A small masked image model, trained from scratch.
Model: 7.48M parameters, 48-pixel images, encoder arch vit, encoder norm rmsnorm, encoder width 192, decoder width 192, decoder layers 6.
Rows from block 13 of the encoder, named by matrix and row number. Rows with one number belong to one neuron. Each number is 128 + 24 x the weight over its row's rms, rounded and kept within 0 to 255. All counts start at 0. After the name is the row's rms in percent of the matrix's.
# fc1: MLP up (encoder.blocks.13.mlp.fc1.weight, 576x192), inputs 128-191
# fc2: MLP down (encoder.blocks.13.mlp.fc2.weight, 192x576, transposed), outputs 128-191
fc1.374 099 [134 124 155 136 122 137 122 127 123 110 185 138 194 121 111 161 137 135 121 164 113 122 120 118 128 104 106 142 119 175 124 118 103  96 158 118 118 145 130 160 142 161 183  92 105 127 163 125 140 134 120 120 140 135 109 144 157 149 136 125 109  85 135 104]
fc2.374 068 [122 130 100 116 119 136 149 142  82 161 113 100  64 132 136 120 139 141 156  91 140 138 141 115 101 167 163 141 129 129 160 131 146 178 146 143 108 122 138 119 110 121  96 155 146 126  93 124  91 110 124 149 115 116 126 107  95  93  99 108 148 136 135 138]
fc1.375 081 [159  93 145 115 104 147 114 114 153 110 123 139 136 133 141 134 173 111 124 137 148  89  93 128  96 162 124  98 141 114 134 116  88 119 113  68  84  96 129 125 106 116 114 124 100 117 102 111 107 131 142 110  96 105  75  96 134  83 125 146 106 148 132 112]
fc2.375 041 [137 112 117 113 112 152 170 126 121 140 144  95 141 170 133 178  98 130 152 130  87 127 135 107 166 117 152  79  87 137 181 132 132 120 137 151 140 131 130 138 187 117 136 109 134 115 139 111 130 145 132 157 116 127 134 135 129 170 137 150 143 107 170 128]
fc1.376 076 [ 97 132  82 128 171 125 129 124 196 143 136  96 133  79 113 129 175 140 119 152 118 112  51  76 182 133 129 111 179 113 103 162 170 116 138 102 128 128  97 156 154 153 141 134 150 113 113 128 160 110 129 113  98 142 123  88  87 124 146 167 136 130 148 117]
fc2.376 040 [129 128 141 115  73 104 165 102 115 138 171 141 106 155 148 172 158  87 124 152 144 136 128 103 122  98 146 120 122 135  87 123 111 121  88 129 124 123 143 137 128 122 153  90 112 145 105 122 162 101  95 143 102  94 132 134 141 120 130 101 126 127 160 132]
fc1.377 066 [103 147 148 174 120 132 160 134  76 146 107  75 109 129 123 110 137 127 139 127 128 142 150 122 138  88 101 145  75 146  79 147 156  97 116 151 191 189 160 104 162 116 106 144  69 181 129  85 116 125 141 122 140 121 111 123 116 192 133 111 140 150 105 123]
fc2.377 122 [143 107  89  83 119 119 113 123 171 141 125 180 141 162 106 129 105 136 100 137 121  96 112 142 129 142 142 122 160  97 172  79 141 130 136 117  49  98  94 128  86 146 165  99 168 105 119 139 113 138  99 123 120 139 172 126 114  92 129 184 119 118 156 151]
fc1.378 089 [146 125  97 137 122 145 119 124 110  90 115 155 122 145 121 143 111 154 105 165 131 137 134 121 115 138 147 137  98 142 129 132  73  93 158 127  72 135 108 126 145 108  81 147 133 118 184 148 115 133 125 139 120 160 133 131 116 165 131  85 110 112 130 148]
fc2.378 152 [117 135 160 138 126 118 142 118 146 162 137 122 146  92 127 108 143  99 138 100 132 103 122 129 137 148 117 124 143 130 120 110 190 174  89 135 188 112 147 110 116 147 169 100 121 144  77  97 128 134 111 136 119  93 129 122 136  98 112 197 136 138 127 122]
fc1.379 083 [151 101 134 138 139 110 115 155  86 137 154 124 115 133  95 144 130 123 119 120  95 138 119 135 132 118 109 135 131  96 103 119 143 155 179 135 168 139 143 129 117 143 137 109 155 172 120 144  86 107 128 100 130 187 146 115 119 127 124 153 108 144 125  91]
fc2.379 151 [ 92 175 102 116  90 149 135 117 178 116 100 134 142 128 141 113 104 140 125 136 154 114 134 123 121 148 139 131 107 127 160 129 120  85  97 128 102  96 101 101 146 130 112 141  79 117 143 112 162 168 135 154 125  86  83 132 142 127 120 115 120 103 128 161]
fc1.380 125 [136 145 145 113 161  79 120 146 121 108 121 117 148 146  91 104 165 120 117 158  92  96 130  67 140 154  92 133 188 109 147 119 139 147 133 103 119 122  95 143  98 136 133 127 145 134 117 112 130 127  75 123 115 119 152 126 159 134 137 152 114  88 109 162]
fc2.380 099 [140 123 112 141 110 189 151  91 132 153 154 137 114 121 174 154  47 120 143  99 158 148 116 180 130 120 168 129  76 167 142 141 108 107 128 133 126 140 133 125 155 114 103 113 121 118 127 158  98 131 188 139 139 154 115 129 126 118 136  72 142 177 140  85]
fc1.381 084 [140 117 107  84 149 135 115 144 130 117 142 161 149 119 143 138  94 146  97  81 143 111 122 152 121 122 101 145 134 129  85 117 127 139 137 107  90 128  95  95 154 138 134 134 113 109  68 123 139  90 122 138 134 147  92 105  81 131 122 103 119 152 154 106]
fc2.381 040 [164  97 113 113 142 105 160 112  89 118 132 119 155 140 131 136 139 129 126  95 125 126 125 106 146 126 108 142 159 143 138 130 100 123 138 136 123 144 170 160 101 124 116 113 147  97 150 113 145 130 141 141 121 140 143 146 132 107 155 149 152 130 145 111]
fc1.382 106 [129 144 122 122  93 122 125  92 142  98 106  95 119 102 134  85 187  91 146 152 160 124 157 115 117 142 160 128 143 107 116 138  89 121 169 136 170 147 140 158 153  55 109 133  97 151 161 104 155 146 137 140 105 134 128 130  94 128 133  83 132  85 103 107]
fc2.382 137 [118 116 150 142 157 135 139 157 122 173 146 125 126 155 110 170  74 169  96 104  96 130  99 149 148 127  96 131 113 135 135 123 159 136  97 119  86 125 116  96 116 209 145 118 141 121 107 136 107 120 112 117 136 117 128 128 160 135 115 179 126 161 144 139]
fc1.383 101 [105 124  90 137 164 147 121 111 150 119  88 143 109 128 123 106  97 127 141 119 146 106 140 110 127 189 140 151 115 137 130 108 120 132 129 127 112 118 166  86 141 122  69 122 105 106  91 133 145 118 176 102  93 129 112  61 137 115  90 159 108 165 128 120]
fc2.383 133 [138 123 149 139 100 106 124 154 113 144 144 124 138 148 142 127 150 131 108 149 120 155 114 144 129  88 121  89 134 110 133 127 132 114 132 132 134 130 101 163  86 120 205 132 144 129 180 129 119 135  85 159 162 117 148 189 107 141 170 120 156  91 133 152]
fc1.384 120 [127 112 146 150 165 129 155 126 118  81 121 103 163 133 110 120  91 101 153 129 166  95 144 181 126 126 101 159 132 147 129 118 127 131 158 131 121 104 181 157 129  95 124 134 154 104 126  73 172 140 124 180 161 158 134 109 118 129 155 120 127 143 134 162]
fc2.384 119 [126 139 101 113  91 143 104 124 141 188 136 139 105 136 139 135 154 159 103 143 106 146 118  89 120 124 143  82 127 117 112 138 136 138 104 131 134 153  87 102 111 172 127 123 114 150 123 188 108 126 125  77  84  98 106 151 128 125  97 140 143 118 115  96]
fc1.385 082 [124 136  93 133 109  96 177 149 105 115 152 149 132 106 133 127 118  97 130 118 117 132 149 124 127 124 166  92 117 129  97  85 127  77 107 155 135 111 112 101  75 154 134 120 101 120 119 103  86 118 110 106 116 165 157 136 107 138 105 178 154 152 125 161]
fc2.385 150 [119  99 152 131 128 162  81 140 146 167  92 104 112 147 124 109 149 169 124 176 117 129 112 118 126 111  99 168 118  96 167 144 121 171 128 104 129 137 108 124 183 109 135 121 130 150 136 137 163 149 139 131 134  99  87 115 159 122 167  93 103 113 105 101]
fc1.386 097 [166 129  75 113 101 119 139 111 151 155 141 147 126 124 118  96 152 190 127 151 124 107 148 140 159  85 101 151 145 106 111 118 113 111 127 129 132 147 120 112 133 133 173 102 110 152 112 131 126 130 142 131 135 103 128 124 156 124 134 178 124 109 121 106]
fc2.386 115 [109 142 173 153 146 129 102 141 120 110 134 128 100 139 133 137 110  65 112  81 152 148 120 102 100 149 157  99  99 164 138 152 160 137 123 110 132 124 124 141 113 146  96 159 144 118 136 136 109 117 128 123 107 172 128 132 109 142 125  73 128 157 131 142]
fc1.387 129 [146 162 122 158 118 145 107 156 119 174  77  87  83 111  95 103 179 144 142 114 121 170 135 118 117 105 154 136 105 140  96 155 120 105 122 100 133 136 132 144 122 132 139 121 109 126 121 141 104 110 147 113 179 146 140 171 117 114 132 114 151 133 130 129]
fc2.387 113 [121 109 125 107 150 119 146 117 149  88 169 158 186 145 144 148  57  98 114 148 130  83 124 159 128 126  90 118 151 126 159 120 131 142 125 147 129 121 129 134 141 126 126 136 155 127 142 125 168 142 117 167  77  94 121  96 156 126 143 145  99 129 141 144]
fc1.388 081 [123 119 128 136 135 131 110 137 109 129 102  71  70 139 130 178 159 108 156 128 107  99 152 129 113 106 134 124 119  79  86 185 159  87 105 139 139 133 103 164 121  79 152 101 156 151 162 147 128 115 112 110 165 131 134 120 126 187 124 108 130  92 131  86]
fc2.388 123 [120 129 128 114  99 105 158 124 147 129 146 191 216 126 111  78 105 141  92 127 132 143 103 129 156 134 121 127 126 141 178  80 110 165 162 125  92 116 122  88 141 193  83 148  76 117  93 115 119 146 123 133 104 135 141 135 126  90 128 161 116 156 133 159]
fc1.389 134 [211  92 189 119 143  97 158 142 132 135 133 162 139 126 143 125 132 181  78  99 117 120 131 120 100 138 130 156 129 130 143 103 134 111 117 141 155 127 154  98 109 130 118 127 119 150 118 101 122 163 146 122 130 163 150 107 162 118 101 108 156 144 106 119]
fc2.389 135 [ 63 170  84 148 114 168 106 109 133 108 131 118 123 129 114 128 125  72 177 159 148 149 119 141 149 125 120 108 122 133 111 157 133 161 147 115  94 133 123 171 148 127 130 123 122 125 115 157 153 115 130 153 137 103 118 145 105 137 151 146 103 103 146 148]
fc1.390 110 [144 151 136 134 116 154 149 137 136 143 103 138 127 135 127 141 143 120 108 131 163 147 127 124 111 124 132 107 121 127 129 135  85 142  97 116  94 129 154 137 136 146 158 144 122  46 135 166 131 153 120 122 155 102 103  74 132  72 147 104 133  93 139 164]
fc2.390 093 [116 101 110 117 139  98 117 151 117 113 135 117 124 117 125 113 119 153 146 128  94 115 105 132 142 140 121 174 129 129 117 144 153 120 148 133 169 136 117 136 116  95  90 115 134 185 126  76 124 111 140 156  94 173 134 184 114 173 114 161 136 151 128  88]
fc1.391 077 [125 153 132 153 134 157 150 120 124 177 136 125 100 106 139 168 146 156 137 114 161 160 115 121 108 127 155 161 147 112 114 136 161 128 115 129 115 141 146  72 119 108 107 105 130 145  95 140 104 126 130 119 128 177 121 142 117 111 107 187 114 122 152  65]
fc2.391 041 [146 139 150 134 119 150 124  75 101  79 159 115  94 129 140 181 152 131  94 128 133 135 143 110 101 145 189 161 166 185 139 167 126 121 113 135 129 142 160 124 133 112  97 120 106 131 114 172 123 111  88 149 116 137 148 149 125 121 128 145 166 109 146  75]
fc1.392 097 [134  79 113 123 115 105 161 134 129  96 126 139 123 163 147 151 151 162 106 107 115 153 138 122  73 165 120 131 126 128 150 106 110 128 116 126  98 114  85 147 136 141 113 178 141 154 168  83 116  72 142 121 109 111 105 104 110 133  89 166 107 134 142 118]
fc2.392 071 [114 156 141 117 134 183 133 122 113 152 161 126 163 104 133 175 150  87 150 122 121 128  80 135 151 126 105 111 123 144 135 128 148 143 113 117 166 166 150 134 103 120 129  81 128  97  88 162 140 162 118 149 145 146 143 122 147 112 122 124 162 149 132 145]
fc1.393 074 [168 125 106  85 103 135 162 133 148  85 135 121  87 127 123 104 148 146 136 130 122 124 168 154 148  95 130 104  85 125 149  97 135 150 114 160 171 107 185 148 103 145 125 111  77 132 134 125 106 132 129 130 148 131 113 137 133 150 106 109 115  88 109 143]
fc2.393 050 [126  86 135 148 142 122 137 159 154 114 129 125 131 124 112 159 119  99  88  90  95 172 122 103 125 152  91 129  81 147  66 152 144  89 149 156 139 126 107 150 141 142 135 176 140 121 111 148 117 102 122 125 160 110 123 120 154 117 150 112 124 114  93 153]
fc1.394 078 [129 110 118 122 115 153 123 157  97 119 130 133 139  84 127 138 134 129 169 116 172  90 115 122 125 129 104 163 110 129 110  93 148 178 142 126  95 132 130 166 144 128 147 123 128 173 114 136 128  89 164 115 127 109  97  98  95 150 134 133 102 134 137  58]
fc2.394 043 [124 151 113 134 101  94 117 113 128 139 171 128  83 144 119 155  97  90 132 123 113 121 177 161  99 172 144 104 145 134 137 154 111 138 132 162 115 152 142 148  89 111 118 151 154  91 159 104 137 102 118 168 115 122 138 150 132  89 135 173 127 112 114 147]
fc1.395 125 [136 165  79 116 132 120 145 107 153  97  95 107 114 103 111 143 132 125 144 149 157 110 111 111 137 138 133 184 155  89 131 134 111 117 115 125 134 173 142 118 154 113 117 100 139 101  95 131 161 114  83 132 188 115 147 161 137  88 109  93 121  92 147 144]
fc2.395 091 [131  89 187 144 155 146 104 153 123 146 155 145 139 150 138  98 112 134 117 117  82 153 126 138 115 139 125  61 108 150 135 121 139 134 151 129 139  99 127 143  98 146 147 159 115 139 156 137 113 141 162 148  62 130  91 107 136 140 144 168 154 182 119 128]
fc1.396 068 [106  80 127 116 112 133 150  94 123 114 104 108  84 143 199 131 174 203 130 155 145 121 117 157 133 127 142 178 119 127  88 137 143 121 145 143 157 144 130 161 154 106 135 127 103 128 159 131 148 115 167 135 142 137 134 136 129 107 110  86 151 140 111 111]
fc2.396 034 [152  94 154 119 112 150 121  84 145 100 170 104 111 142 148 157 111 141 139 143 115 163 104 117 108 150 169 165 141 152 137 134 148 108 143 128 169 102 129 104 168 150 120 124 136 149 110 121 162 111 146 139 118 156 134 143 127 107 113 123 146 138 190 114]
fc1.397 109 [161  94 148 133 109 160 170 127 147 138 149  90  96 142 153 162 133 145 135 150 131 158 120 145 135  92  94 113 127 174 150 152  94 127 148 110 148 130 121 197 130 148 113 171 135 142 170 123 190 174 148 123 110 133 115 122 115 134 184 149 137 121 121 103]
fc2.397 127 [ 91 177 111 104 150  84  89 126 107 116 119 160 152 106  89 111 127 108 109  88 127 104 144 119 116 148 176 152 133 114 110 113 151 129  97 148 123 123 129  79 115  98 138  77 124 131  88  98  48  89 121 149 143 122 133 129 146 147  72 111 123 127 126 146]
fc1.398 132 [ 97 118 114 125 161 131 116 107 120  95 129  93 114  93 114  93 136 148 134 141 117 145 112 127 113 175 112 106 151 125 154 139 147 138 118 111 133 155 153 132  97 115 146 156 127 154 120 123 138 120 119 113 139 140 147  93 149 106 164 165 129 117 145 163]
fc2.398 113 [160 140 140 121  82 142 140 148 126 157 124 144 129 181 138 159  93 113 123 115 144  98 133 134 137  91 151 171 115 134 109 118 116 128 143 137 131  99  92 125 149 133 102  96 138 111 129 126 134 142 136 128 106 115 113 163 113 142  84  65 134 127 114 112]